From a checkpoint of a small masked image model: 12.8M parameters.
Rows from block 13 of a small masked image model, named by matrix and row number. Rows with one number within an expert belong to one neuron, the router's apart. Each number is 128 + 24 x the weight over its row's rms, rounded and kept within 0 to 255. All counts start at 0.
Before each expert's rows are labels from the 100 images, of 14848, where the router gives the expert most weight on average: "peak at" is the part of the image that holds the peak. Only what is clearly more common there than usual is listed. The data: renderings of 100 made-up gadgets, each built of a few solids, in any pose.
# router: slot weights (model.blocks.13.mlp.router.weight, 128x96), inputs 0-47
# up: expert up (model.blocks.13.mlp.up, 64x192x96), inputs 0-47
# down: expert down (model.blocks.13.mlp.down, 64x96x192, transposed), outputs 0-47

# expert 42
peak at: bottom left
router.84 [108  97 133 133 147 192 141 125 129 130 155 113  76 104 125 127  81 168 160 132 138 118  85 147 114 167  98 128 150  98 139 133 159 108  97 152 113 119 133 123 143 106 143 138 119 123 117 118]
router.85 [ 90 106  96 120 155 168  89 141 152 118 166 125 118 112 140 142  93 134 112 106 143 124 106  94 137 131 110  88 158 125 127 125 142  99 125 150 131  90 159 134 155 139 129 170 106 143 117 118]
up.0 [125 172 111  94 114 146 102 117 145 158 140 167 126  97 108 109 100 154 114 130 140  89  94 132 133 159 129 160  96 109 131 163 108 146 124 143 119 115 132 117  77 113 133 134 127 148 116 121]
down.0 [141 106 152 175 130 115 123 152 140 131 125 100 166 123 202 152 115 139 135 151 109 148 149 106 127 141 128 142 134 155 173 132 162 118 179 141 130 138 142  75 162 140 154 118 132 124 100 114]
up.1 [123 101 114 121 140 128 135 107 111 108 132 128 116 135 170 169 129 117 132 119 136 172 161 106 141 115 123  86 185 154 130 137 162 120 131 127 140 119 120 166 204 144 125 112 109 116 158 122]
down.1 [121 166 128 111 143 112 145 151  87  76 111 144 124 156 109 103 150 129 116 112 163 116 134 165 172 108 126  90 149 104 105 145 115 156 126 107 130 173 179 157 129 101 108 132 129  96 125 140]
up.2 [135 120 107 110 142 149 113  82 125 122 147 140  47 136 118 135 126 134 109 128 183 110 152 127 116 109 119 154 108 114 118 144 144  95 126 129 127 141 142 159 117 140 116 119 115 127 121 159]
down.2 [124 164 139 138 189 112 144 147 138 165 133 118 173 142 126 149 118 123 122 125 106 139 142  98 160 115 124  80 165 126 116 106 106 119 135 177 116  98 146 109 123 132 152 133 121 118 129  88]
up.3 [123  99 125 123 104 133 123 106 123 115 129 135 162 108 146 114 169 110 137 127  81 147 143  85 158 147 132 110 184 165 133 125 143 155 132 124 142 100 143 159 198 129 132 149 113 104 132  92]
down.3 [155 144 112 128 114 121 143 137  95  93  95 154 126 140 115  88 128 133 115 117 186 116  95 203 105 152 127 145 105 120 109 148 128 128 106  89 137 173 133 146 123 103  96 103 143 121 118 170]
up.4 [113 117 140 124 152 117 146  95 132 112 129 127  70 119  84  88 114 124 114 129 156  50 167 151 115 124 127 158 162 104  96 151 115  98  96 132 149 159 111 136 124 151 156 114 105 138  75 139]
down.4 [148 150 104 130 126 129 114 143 118 166 177 130 164 132 130 185 123 125 141 130 108 202 117  71 136 115 141  97  88 121 154 114 124 144 166 135  91 102 139 113 123 126 143 148 119 123 182 132]
up.5 [123  88 101 112 137 118 107 101 126 122 141 124  70 169 169 170 112 111 138 123 151 157 158 137 142  98  99 130 142 154 128 134 126 125 147 139 125 128 115 135 156 131 148 119 124  96 156 130]
down.5 [120 159 150 127 181  98 142 152  96 115 129 125 138 142 129 118 148 133 115 124 124 142 158 128 175  84 124  60 161 113 124 131 115 140 159 112 109 150 163 140 136 134 117 120 142 123 112 134]
up.6 [126 169 108  83 105 145 106 125 144 152 131 170 130 112  91 110 106 142 105 127 143  98  87 135 129 146 143 164  96 128 127 162 115 144 122 145 121 119 129 121  76 115 133 127 131 158 111 124]
down.6 [145 112 151 170 146 128 123 139 138 135 157 102 156 110 190 151 115 137 139 155 107 130 154  95 127 148 120 143 144 120 181 120 163 108 166 145 141 121 150  88 166 152 159 127 130 121 122 100]
up.7 [122 138 150 153 103  93 159 151 133 138 117 125 136 114 179 147 136 131 137 135  96 106 155 101 152 172 167 101 158 137 139 121 117 122 113 121 109 137 118 127 152  71 162 122 155 119 168 105]
down.7 [141  75 118 116 132 141  85 125 122  98 116 137 123 125 138 110 127 143 126 129 160 152  95 161 109 119 113 166  99 153 127 138 129 131 181  94 148 119 126 139 103 165  86 135 143 118  77 163]
up.8 [130 113 168 164  97 143 121 117  71 112 103  64 113 145 127 140 127 125 162 138 131 125 159 113 119 138 172 134 165 142 104 140 149 136 132 106 143 120 132 108 172 111 137  88  88  99 113 126]
down.8 [149 146 101 125 162 131 119 133 145 124 177 141 139 128 108 136 125 135 105 144 161 124 110 111 143 132 123 123 138 106 142 120 134 118  95 143 143  94 131 141 124 133 141 150 127 130 149 116]
up.9 [119 125 116 123 134 123 143 151 100 132 154  99 125 168 130 112 114 130 149 129 125 113 145 125 103 142 110 114 134  87 131 159 121  94 145 135 137 154 172 142 119 143 112 124 105 114 112 152]
down.9 [154 131 154 132 157 124 128 107 140 113 131 132 106 116 119 167 132 137 106 133 147 132 134 101 170 101 120 112 168 142  99 101 139 129 149 125 109  98 119 128 143 116 148 131 121 143 151 121]
up.10 [119  92 142 122 127 143 161 100 111 128 125 119 126 127 166 153 129 117 162 127 106 134 176  90 119 145 170 107 153 123 150 141 157 111 105 129 156 101 126 154 177 116 146 111  88 155 115 122]
down.10 [140 178 114 128 166  97 127 151 104  79 150 155 129 150 110 116 115 146 113 126 188 118 101 191 169 118  93 102 139  99 111 113  93 148 133 154 121 148 164 140 121 125  99 136 141  95 159 150]
up.11 [119 107 122  94 145 146 139  89 132 122 137 122  84 126  77 126 130 136 132 130 184  84 141 145 142 109  99 177  74 105 107 140 107  92 102 138 154 127 155 145 105 115 121 121  94 154 111 162]
down.11 [144 159 134 141 167 127 112 145 141 175 164 131 160 127 136 163 124 119 124 127  91 169 142  88 144 104 141  84 173 132 145 113 115 121 182 149  93 116 135 114 128 161 166 148 128 101 150  93]
up.12 [139 114  90 106 137 137  76  89 122 121 141 143  54 168 128 103 120 127  98 126 178 109 165 137 116 119 119 141 120 130  95 144 156 119 129 119 116 148 138 153 122 147 125 114 139 119 146 155]
down.12 [119 169 154 138 201 108 165 143 124 153 135 117 168 141 124 174 129 129 127 124 110 137 131  90 148 102 135  91 157 130 126 114 102  90 143 175 121 113 145 117 125 117 143 134 121 121 111  84]
up.13 [140  93 158 148  75 142  89 119 106 109  96  97 108 120 143 141 158 116 154 141 101 153 128 127 141 116 131 147 157 185 149 102 118 151 159  77 143 106 106 132 168 126 107  88 110  94 122 110]
down.13 [139 155 101 133 149 127 120 139 138 112 159 139 138 128 119 100 114 138 108 144 161 117 115 120 154 164 117 109 157 106 141 113 138 115  95 144 162  99 137 131 138 139 142 144 124 138 148 113]
up.14 [121 146 165 142 124 134 154 170 120 127 155  75 103 101 140 143 116 156 154 131 108  93 161 121 131 171  98 109 119 125 135  96 102  79 127 130 113 150 168 136 122 126 123 119 152 102 143 118]
down.14 [165  80 119 122 168 139  90 106 153 141  87 131 130 122 139 132 143 123 102 131 111 165 104 101 119 113 136 162 154 140 114 141 153 161 158 107 146  94 107 127 112 134 131 153 121 143 107 155]
up.15 [138 142 174 141 106 139 143  75 121 136 106 134 153 142 130 105 160 126 146 132  93 110 131 111 134 110 178 121 133 139 135 116 116 136  84 123 115 112  98 117 150  96 117 164 115 154 131 114]
down.15 [119 124  86 133 134 120 118 127 112 130 143 142 132 121 117 114 105 137 137 123 185 129 107 172  84 174 104 155 102 129 118 131 141 106 138 137 169 111 121 130 129 143 111 116 142 143 116 132]

# expert 25
peak at: top left
router.50 [ 96  99 172 134  99 152 116 130 120 132 128 145 137  84 124 151 108 151 137 107 192  95 122 142  96  99 193 136 122 136 106 126 155  99 181 140  89 160 160 143 138  97 136 126 105 117 126 140]
router.51 [127 157 101 152 136 161 126  90 161 136 118 115 117 132 147 126 128 189 140 226 106 142 130 122 131 143 104 102 132 132 152 120 140 122 128 131 119  93 144 114 114 144  91 100 151 128 133 130]
up.0 [125 144 157 117 157 130 125 107  58 108 164 130 103 155 120 132  45 134 107 133 125 104 166 113 149 125  86  79 143 130 135 146 137 132  85 149 115 122  46 126 143 153 143 140 129 113 143 120]
down.0 [173 132 123 140  85 148 139 148 121 185 125 147 139 118 135 118 121 109 123 133 122 165 127 138 139 123 153 157 144 141 138 109  86 119 147 125 106 133 129 132 137 101 118 127 122 139 116 128]
up.1 [153  90  92 141  86 108 114 143 143 131 117 148 134  95 125 124 103 121 137 127 110 133 140 134  78 156 145 123 137 104 117 138 128 101 169 110 155 148 144 129 129 135 176 121 135 108 129 143]
down.1 [106 122 146 122 159 144 151 122 123  96 137 129 116 126 121 138 145 132 124 115  98 156  86 154 126 144 118  97 133 150 140 109 123 159  99 109  90  90 116 135 114 119  94 118 145 152 150  78]
up.2 [135  94 117 126 106  98  96 143 154 163 167 153  81  89 118 127 128 136 150 130 127 134 121 117 133 137 126 165 117 124 152 120 160 137 198 135 146  91 151 151 119 148 186 114 130 104  83 102]
down.2 [115 135 134 137  94 114 119 135 128  79 108 124 123 116 127 171 157 106 126 106 112 153  91 163 145 124 139 112 134 128 109 121 125 143 125 131 105 125 127 132 106  79 108 133 125 150 115 110]
up.3 [113 105 158 131 134 111 168 174 102 153 130 124 124 149 127 107  74 150 178 123 137  78 147 105 148 102 102 126 133  87 121 127 126 115  97 142 173 156  44 120 170 126 150 138 126 120 139 128]
down.3 [146 134 118 140 104 142  95 134 120 171 186 161 117 126 127 129 127  98  96 112  78 181 125 147 146 140 152 145 127 150 151 127 123 160 159 104  87 123 119 151  92 114 119 136 125 154 107 103]
up.4 [154 124 110 122 125 109  86 126 165  92 130 147  92  73  97 154 166 132 120 149 124 158 135 138  70 141 109 129 124 157 150 120 192 117 139  92 145  93 156 164 114 113 114 118 121 145 129 154]
down.4 [179 114 129 133  96 108  93 128 115 146 124 133 118 115 128 165 141  89 101 133 153 142 134 170 153 102 122 124 105 118 128 116  97 116 120 128  93 133 132 141 146 120  97 125 133 133  72 123]
up.5 [140 127 118 104 144 169 145 119 151 160 137 151 121  99 118 147 133 116 115 121 119 153  96 172  88 141 109  74 122 129 138 146 128 113 155 148  92  97 141 140 126 118 157  98 140 102 115 110]
down.5 [115  81 123 135 101  95  90 121 118  84 154 136 100 117 126 114 128 101 139 108  85 125 122  80 140 154 122 130 113 122 122 102 127 130 122 121 143 110 112 128 113 153  98 157 138 181 115 131]
up.6 [122 139 116 126 148 129 136 199 154 132 126 122 125 140 128 103 151 123 134 146 108 112 151 101 127 127 119 139 146 107 132 122 120 119  97 123 182 106  60 131  92 140 172 147 113 155 141 136]
down.6 [127 112 139 141  86  98  54 116 158 141 144 137 149 138 140 166 146 109  96 133 143 114 146 132 130 130 128 117  99 119 137 122 157 116 164 114 122 159 130 127  93 109 133  92 111 142  94 121]
up.7 [128 138 120 131 154 144 146 203 151 147 119 122  86 172 121 129 161 146 138 145 129 117 150 116 132 109 104 170 150 125 107 120 134 130 117 118 145 133  67 137 101 115 107 142  81 130 144 118]
down.7 [127 105 160 131  58 120 122 105 134 175 117 136 123 123 111 137 136 110 121 143 119 121 114 128 137  85 143 110 120 107 140 126  91 131 133 133 143 149 128 136 139 123  91 117 131 145  94 122]
up.8 [131  87 164 123 167 146 134 113  62  70 147 130 138 179 130 100  54 141  82 131 132 105 128 113 134 138  98 145 127 148 108 147 130 126 107 141 168 145  86 125 133 165 165 159 131 106 122 123]
down.8 [146 153 117 135  87 148 153 146 120 186 149 142 122 113 135 133 122 111 146 131 103 176 142 129 141 117 163 147 161 124 139 115  78 157 137 125 113 113 139 136 151  96 118 109 125 142 128 104]
up.9 [138 128 167 125 160 136 146 110  48  99 151 128 131 163 126 118  60 137 106 134 131 106 159 106 135 121  93 131 138 159 116 148 131 130  92 141 147 128  78 124 132 160 163 157 135 125 139 125]
down.9 [146 126 121 140  99 154 139 144 126 178 127 140 145 111 143 122 117  99 132 136 129 173 145 141 150 121 166 159 157 143 132 118  75 127 144 127  97 139 146 133 147 113 121 126 123 125 112 108]
up.10 [129  92 111  96 115 151 123 134 128 133 146 163 122 147 116 129  64 135  94 132 155 132 101 144 112 153 145 146 134 142  80 153 128 101 144 132 131 149  73 142 174 142 116 111  91 131 147 183]
down.10 [159 180 143 127 112 150 143 141 102 164  97 140 120 127 117 114 121  96 158 120 107 160 114 131 125 105 128 118 144 131 159 114 125 156 116 127 156 103 132 133 137 143 119 140 165 119 101  54]
up.11 [118 101 221 124 131 119 185 129  85 161 153 132 133 139 133 124  86 152 140 129 116  93 121 121 144 116 109 118 134  77 143 133 130 127 128 134 180 160  80 115 144 143 182 122 125 112 128 123]
down.11 [153 130 112 136  99 146 121 148 119 128 146 140 100 117 128 103 120 114 125 123 103 225 132 135 153 118 139 142 128 150 112 115 106 139 140 114 117 101 136 139 139  95 123 144 132 149 106 104]
up.12 [125 142  89  91 117 155 108 135 182 142 126 150 108 126  97 125 181 128 113 127 118 153  80 129 102 115 121 114 127 143 144 109 169 119 163 128 135 114 151 191  98  82 122 143 125 102 116 120]
down.12 [156  96 139 137 102 113 117 141 135 145 159 141 112 113 132 127 134 104 118 118 111 133 142 150 157 175 138 154 144 105 125 106 117 132 128 121 103 132 130 132 135 124 102  97 143 145 107 122]
up.13 [136 118 175 144 119 162 169 129 115 155 123 140 137 102  99 133 135 137 148 124 117  84 127 114  82 146 149 114 141 141  80 127 143  84 114 128 170 117 112 122 132 102 133 119  43 109 125 163]
down.13 [136 165  80 120 150 115 133 137 116 142 112 136  95 167 135  87 108 130 119 136 119 162 122 150 151 144  78 126 185 142 157 144 115 148 137  97 112 124 140 136 132 176  95 135 179 160 133 109]
up.14 [124 111 121 122 141 129 135 216 137 129 153 126  88 174 127 143 113 143 144 141 151 120 159 129 137  96 102 140 144 133 111 122 132 124 112 126 116 132  47 131 125 139 144 175 105 118 141 120]
down.14 [135 137 147 139  71 129  89 113 133 186 135 150 153 116 126 144 134 102 113 122 107 111 121 128 145 118 149 130 105 114 147 128 124 138 153 126 127 145 122 131 105  96 122 109 115 152  95 118]
up.15 [138 126 153 108 128 161 149 132 113 135 110 163 143 120  99 141 119 161 118 148 174 106 100 133 108 137 120 117 151 120  92 164 157  97 112 105 135 106 120 153 151 122 138 147  91 143 119 139]
down.15 [160 138 151 129  84 128 118 121  96 139  69 133 167 126 131 137 129 111 125 146 184 118 109 141 131  86 141 117 128 109 137 132  86 100 141 142 112 152 133 126 153 142 107 110 136 121 126 151]

# expert 62
peak at: middle right
router.124 [153 105  97 117  89 159 171 147 121 101 120 129 132 135 123 159 110 133 139 137 142 118 163  84 116 154 163 132 144  75 143 154 133 117  96 123 129 132 164 129 118 134 127 142 124 105  81 148]
router.125 [171  99 168 125 104 110 162 122 105  71 176 130 134 102 133 155 118 125 112 148 141 135  85 137 129 135 122 112 132 110 165 122 132 139 117 132  95 144 162 123 146 146 129 126 106 138  99 159]
up.0 [124 183 123 117 146 146 167 121 117 131 138 142 125 119 133 136 119 124 103 135 131 137 128 121 142 129 175 134 155 111  74 145 118 140 110  90 122 164 137 130 143 145  98 171 129 148 127  89]
down.0 [158 134 102 132 113 150  95 113 112 165 145 128 174 151 133 113 130 132 163 124  80 108 123 169 116 140 161 127 107 134 112 130 124 177 130 165 148 107 138 112 146 125 146 136 122  87 143 129]
up.1 [132 101 110 138 109 136 141 118 118 130 123 109 135 115 130 112 156 132 167 133 105 130 146 143 136 140 137 151 188 121  81 134 174 136 127 169 141  99 131 107 120 118 117 138 112 166 153 160]
down.1 [105 144 152 125 172 117 154 130 109 148 119 131 117 111 134 155 122 165 136 135 120 138 187 142 108 115 101 116 150 163 144 143 134  91 113 127 121  93 131 141 143 169 151 147 121 153 125 112]
up.2 [ 86 151 164 119  93 128 138 142 139 116 130 122 145 155 136 144 116 139 131 127 140 110 169 104 139  80 118 132 121 102 160 151 138 132 179 152  90 110 123 119 119 125 103 140 155 117 128  99]
down.2 [149 126 116 118 169 104 131 125  86 175 154 130 160 156 150 126 145 150 120 161  89 121 172 158 108 101 130 137 196 106 137 129 142 176 131 137 149 125 133 136 113 107  91 133 154 102  90 113]
up.3 [155 138 132 147  97 109 112 152 139 163  95 119 109 123 142 102 122 153 160 144  91  96 121 124  86 147  95 130 110 178 153  84 120 141 128 142 158 140  93  98 105  81 151 115 132 127 164  90]
down.3 [116 150 129 142 117 114 131 123 139 163 166 125 139 122 140 163 123 160 120 154 129  72 128 113 115 163 121 171  90 160 147 128 128 101 113  93 111 131 100 125 137 135 129 143 122 124 120 140]
up.4 [122 120  81 147 153 151  97 128 148 165 123 122  94 149 154 118 125 158 151 157 134 127 125 176 175 168 172 175 142 135 180 118 176 142 146 170 151 111 127 124 122 114 102 125 124 117 141 141]
down.4 [ 81 165 141 134 112 116 119 129 135 148 179 125 131 117 132 138 137 161 117 153 109  77 150 107 114 138 115 170 107 139 134 130 128 126  98  99 143 133 116 131 127 122 151 169 125 129 150 139]
up.5 [167 152 125 162 127 124 138 156 156 174  98 113 105 124 150  91 110 164 149 152 109  88 111 143  84 157 122 135 113 178 169  93 138 120 146 125 166 128 106 106 113 121 147 114 132 142 150  97]
down.5 [117 151 146 143 112 119 131 121 130 193 165 125 152 111 140 138 123 162 125 153 101  56 146 112 110 156 128 170  88 158 159 129 124 121 125 102 124 120 102 124 137 151 155 152 120 126 132 122]
up.6 [128 130 120 123  94 132  94 164 163 179 159 140  89  97 131 129  93 121 154 116  95 107 141 136  84 168 111 115  78 127 135 109  93 124 146 127 125 116 121 115 123 158 134 104 153 151 121 116]
down.6 [122 111 153 109 159 136 156 120 117  63 108 134 116 135 118 139 132 103  98 112 175 181 119 124 160 119 141 110 203 134  85 151 161 124 127 101  96 162 148 134 138 116 101 135 133 115  84 172]
up.7 [171 171 143 143 122 128 112 144 138 165  91 105 102 135 147 117 118 149  94 151 107  92 127 152  99 157 134 148 132 184 158  94 133 144 104 103 164 120 100 112 111 110  96 108 122 156 151  95]
down.7 [124 154 157 144 109 109 145 116 130 161 161 124 137 104 135 137 125 157 119 155 123  67 135 119 112 159 116 161 100 154 147 131 126 113 115  98 123 123 105 125 140 146 141 159 130 134 124 143]
up.8 [ 57 113 114 124 115 142  60 111 109 151 138 134 106 128 125 140 171 130 104 132  82 112 138 110 132 136 154 112  84 120 103 149 107 116 125 103 111 140 109 137 111 112  74 173 106 104 132 138]
down.8 [119 130 174 167  93  82 157 111 138 108 155 110 130 102 131 116 134 144 122 140 154 126 116 159 161  89 110 150 133 136 105 142 138 129 126 133 112  89 110 141 144 120 176 169 135 118 141 159]
up.9 [118 178 108 132 125 140 163 108 170 144 141 135 113 123 136 109 114 132 140 121 124 117 129  78 143 145 155 143  86 129 106 117 112 125 126 164 147 206 120 147 142 156 143 100 163 135 153  77]
down.9 [158 131 105 129 157 129 144 141  98  80  79 138 116 118 129  85  88 132 165 124 168 119  93 135 123 139 136 157 125  96 142 118 100 125 128  87 110 110 158 118 129 127 114 145 120  99 160 117]
up.10 [167 157 152 152 148 162 102 174 122 159  87 113 134 143 147 108 111 149 115 146  91 100 136 136 104 156 144 119 169 169  99 103 131 112 152 104 163 121  81 105 117 120  94 135 116 180 151  93]
down.10 [129 150 131 144  93 106 151 123 134 126 162 128 152 121 140 140 125 157 101 150 110  57 136 113 105 165 116 156 108 137 134 129 118 116  99  78 104 117  97 120 130 137 129 140 137 124 116 152]
up.11 [142 143 133 132  86 100  97 154 145 137  99 131 117 148 134 109 134 143 104 126  81  92 117 143  98 106 142 151  89 182 118  94 130 127 148 123 153 163  97 117  90 109 110  96 139 137 149  96]
down.11 [138 117 138 142 106 133 147 121 131 139 164 117 113 106 141 157 125 159 113 154 139  85 135 134  98 171 128 168 112 174 151 127 130 106  88  99 120 125  99 124 141 145 125 167 125 139 126 136]
up.12 [167 134  87 142  85 120 169 129 128 143 155 148 125 111 132 118  99 128 152 125 104 121 147 156  70 102 140 133 101 125 104 112 131 116 125 117 141 112 118 129 120 169 119 131 134 110 163 154]
down.12 [ 98  91 134 113 123 115 151 153  83 122  89 150  98  99 120 113 114 137 124 119 174 124 157 134 117  91 111  96 197  79 153 139 174 145 125 136  92 112 142 152 124 107 139 111  99 102 112 149]
up.13 [159 166 137 124 132 129 154  79 131 153 138 139 115 142 132 144 128 129 187 126 121 135 160 104 111 139 117 150  93 153 125 111 154  97 105  85 182 115 134 154 153 136 116 119 118 132 133 129]
down.13 [105 112 102 134  86 124 144 154 128  51 120 129 127 104 116 104 120 157 128 126 108  76  94 157 133 120 171 127 142 126 129 151 126 168 129 124 146 136 143 151 167 176 145 122 120 107 139 121]
up.14 [130 131  96 115 158 184 145 136 171 139 116 154 130 143 124 121 136 133 152 131 127 139 133  95 126 122 201 136 128 131 172 125 120  96 166 184 159 168 107 137  89  93  95 130 120 167 138 108]
down.14 [183 112 133 127 111  99 142 120 128 135 148 122 145 107 144 117 107 152 137 139  63 114 148 139  84 131 121 171  68  76 168 118 116 134 100 113 102  89 119 132 143 171 126 151 128 113 144 134]
up.15 [154 141 112 148 138 140 107 128 143 165 101 117  96 145 142 112 125 150 126 143  94 108 139 149  89 159 129 145 142 165 128 119 136  97 127 132 182  91 120  95 101 137 100 124 129 157 163 121]
down.15 [116 162 142 148 124 130 142 122 121 171 165 129 152 119 140 144 130 174 119 140  51  63 168 128 133 137 116 160 127 130 131 142 110 121 129 104 103  95 116 119 140 172 163 149 136 140 142 111]

# expert 34
peak at: top centre
router.68 [197 102 168 127 159 164 129 131 128 115  98 128 106 143 117 160 131 118 102 131 100 117 134 159 136 104 124 124 124 185 107 137 129 124 142  84 162 162 148 137 116 113 112 130 143 134 124  72]
router.69 [ 98 122 145 144 159 132 164 139 138 122 173 127 100 125 135 100  93 163 145 134 136  93 107 137 128 165 143 125 148 108 149 123 151  84 171 162 160 116 147 129 135 111 143  97 105 132 151 169]
up.0 [108 133 103 142  89  87 156 150 119 168 129 116 131  59 121 138  95 148 143 134  98 132 129 136 131 144 128 113 105 121 117 144 122 141 133 172 113 137 124 123 119 143 179 131 123 104 122 162]
down.0 [111 165 122 146 156 147 141 108 102 108 116 114 146 152 145  98 110 136 119 134 142 132  85  70 118 156 107 141 116 150 111 103 134  93  78 141 151 113 118 102 136 143 126 114 147 106 140  84]
up.1 [ 96 120 141 118 137 151 102 123 131  90 112 139 132 146 126 156  94 131 133 126 143  77  93  95 156 160 117 120 127 126 105 139 129 133  62 130 111 157 136 138 131 176 154 167 149 137 130 144]
down.1 [126 127 141 134 110 106 105 120 135 121 152 124  79 116 126 170 158 150 123 140 115 103 108 187 138 110  97 104 138 131 120 126 150 189 104 155 103 126 115 123 137 139 106 129 140 155 122 121]
up.2 [ 88 164 125 121 167 114 104 139  90 151 149 125 178 132 127  90 132 124 157 124 151 147 150 137 116 100 116 126 163 133  93 119 120 102 148 146 171 128 112 140 138 138  83 146 134 160 164 112]
down.2 [156  74  91  99  99 149 195 124 134  92 147 122 123 138 137 120 129 136 131 137 147 149 191 145 192 138 163 142 116 118 106 107 140 113 183 116 108 132 158 136 140 134 111 131 157 116 141 104]
up.3 [ 83 110 139 132 157 143 145 104 128 104 137 132 158 117 119 129 114 129 126 123 162 165  77 125 141 169 130 127 103 121 100 128 116  96 124 134 120 109 131 134 112 199 139 116 147 142 142 131]
down.3 [154 100 111 114 142 159 131 139 143  91 136 124 113 114 118 182 161 144 124 129 117 103 124 202 138 103 115 106 122 170 131 122 177 170  94 108 125 148 136 132 147 137 118 158 131 100 101 118]
up.4 [114 154  86 132 147 132 181 133 146 135 148 127 115 121 141 108  87 153 126 158 105 117 124  93 144 149 120 117 159 117 111 135 102 116 112 151 129  88 111 100 133 161 127 124 107 177 156 153]
down.4 [135 157 151 141 152 119 158 101 110 139 117 122 134 149 145  87 114 152 112 152 130 124  74  61 124 183 120 155 126 146 118 117 156 114 112 105 148 122 117 111 143 129 124  97 147 135 133  80]
up.5 [106 175 138 126 133  79 143  94 146 146 139 130 158 119 127  92 143 136 101 125  98 143  84 148 121 164 118  92 116 139 105 125 128 146 106 149  41 165 109 129  92 116 142  98 139 108 146 159]
down.5 [170 106 119 134 182 177 154 116 107 141  92 109 117 121 138 157 128 138 128 132 125 116 154  80 119 114  93 135 122 142 105  93 121 112  65 114 170  95 126 114 151 152 146 132 165 131 118  96]
up.6 [ 97 124 151 137 123 138 158  85 126  98 123 128 136 143 151 109  98 130 158 132 120 121  69  82 133 173  96 111 132  86 112 106 132 150 115 138 118 140 103 109 131 134 124 120 160 141 141 124]
down.6 [148 117 122 129 142 143  81 122 104 106 150 115 139 125 129 188 142 146 113 138  85 140 132 125 120 105  86 107  80 161  88 119 149 142  67 122 152 145 113 112 143 138 134 118 157 114 129  83]
up.7 [135 165 158 133 176 126 158 106 138 194 113 126 123 138 127 146 120 130 101 124  87 154 124 143 100 157  98 108 132 110 163 125 108 138  99 137 141 107  92 118  95 158  97  88 147 181 138 116]
down.7 [145 100 132 133 114 150 108 137 105  73 124 139  88 127 122 159 124 136 149 132 190 156 165  76 131  78 154 153 137 143 120 143 126 151 134 115 122 113 143 138 124 113 125 136 114 105 148  97]
up.8 [111 145 131 134 122 116 140 151 124 164 137 123 110  83 130 169 128 144 156 140 126 114  97 135 105 127 129 133 143 114 106 134 128 126 108 157  67 133 127 130 122 139 140 148 121 145 146 152]
down.8 [133 165 123 141 135 119 129 109 112 107 108 110 141 157 148  90 116 150 119 151 103 119  96  94 122 147  98 129 120 128 121 104 131  92 108 145 146 121 115 103 122 126 127 107 154  91 142  83]
up.9 [ 90 159 163 113  60  70 125 131 124 146 134 138 131 113 124 123 121 129 106 132 100 130 114 136 149 112 138 139 154 142 130 152 122 152 120 144 139 121 130 132 122  88 133 118 105 106 126 146]
down.9 [125 190 144 116 126 108  66 113 120 117 154 107 185 137 125 119 141 128 126 133 112 141  79  87 155 127 121 158  93 108 125 137 107 170  87  94 118 131 115 107 116 118 122 111 165 123 140 148]
up.10 [106 121 111 130 120  72 128 128 134 155 162 127 118  64 117 130 124 133 136 131 107 132 141 114 111 111 142 116 123 138 118 148 118 142 126 156  51 114 108 129 115 144 152 119 127 120 129 152]
down.10 [105 150 122 149 145 131 146 119  97 138 134 106 116 130 143 100 109 145 135 139 109 112  94  64  98 158 106 138 128 133 109  94 115 117  46 146 166 110 120 102 140 154 137 104 158 125 158 122]
up.11 [101 120 107 125 136 118 124 119 102 139 142 142 130 144 127 111 143 132 142 130 182 130 146 120  97 115 138 132 140 130 125 144 159 123 153 157 152   6 107 144 110 148 117 151 105  76 153 117]
down.11 [ 80  91 106 125 127 175 173 102 120  49 116 139 153 157 137  87 127 145  89 147 111 154 136 153 171 143 151 144  96 134 118 112 140 128 142 173 104 152 154 118 123 152 161 158 122  83 110 139]
up.12 [134 106 134 129 129 152 142 126 132 156 152 128 142 135 127 160 119 137 178 138 135 147 144 102  95 162 102  89 122  51 132 121 134  83 116 127 106 182 122 135 120 144 138 111 108  95 155 144]
down.12 [127 166 128 139 167 138 117  96 107 129 128 121 145 142 138  97 102 147 123 152 107 134  67  86 145 157  97 133 125 128 120 126 138 122  76 128 149 138 111 108 140 153 120 110 166 148 170 129]
up.13 [124 162 112 149 154 119 176 143 125 145 135 114 107  87 133 114 107 156 126 148 123 120  99  69 115 180 119  70 152 117 101 131 153 122 125 143 120 101 112 110 113 141 154 122 109 132 144 186]
down.13 [135 170 141 135 155 120 134  99 113 115 115 121 155 160 140  88 113 150 108 144 126 121  64  81 137 161 125 142 107 149 110 124 152 107 109 122 143 129 116 116 143 117 110  95 150 111 131  68]
up.14 [119 139 109 128 104 138  98 148 129 173 137 113 132 136 143 146  96 146 123 147  84  69 138 165 168 124 101  94 166 129 148 139 143 172 115 153 122  90 125 100 129 137 114 122 126 135 149 165]
down.14 [151 154 142 137 156 132 124 110 100 100  98 116 138 146 141  87 122 143 115 142 146  96  72  93 125 136 105 127 125 165 110 106 149 104  91 101 148 125 125 111 130 127 126 121 154 111 131  77]
up.15 [134 145 115 151 109 136 181 156 115 132 117 110 117  98 123 129 110 153 125 157 146 106  95  99 152 171 113  91 131 129  85 128 131 131  96 145 165 126 115 101 128 127 168 171 127 177 151 156]
down.15 [142 165 131 141 176 146 149 109 108 115 108 114 147 149 142  90 108 148 123 144 141 111  86  79 123 157 117 147 123 146 113 112 134 123  91 117 158 137 119 112 143 131 119  95 154 122 135  99]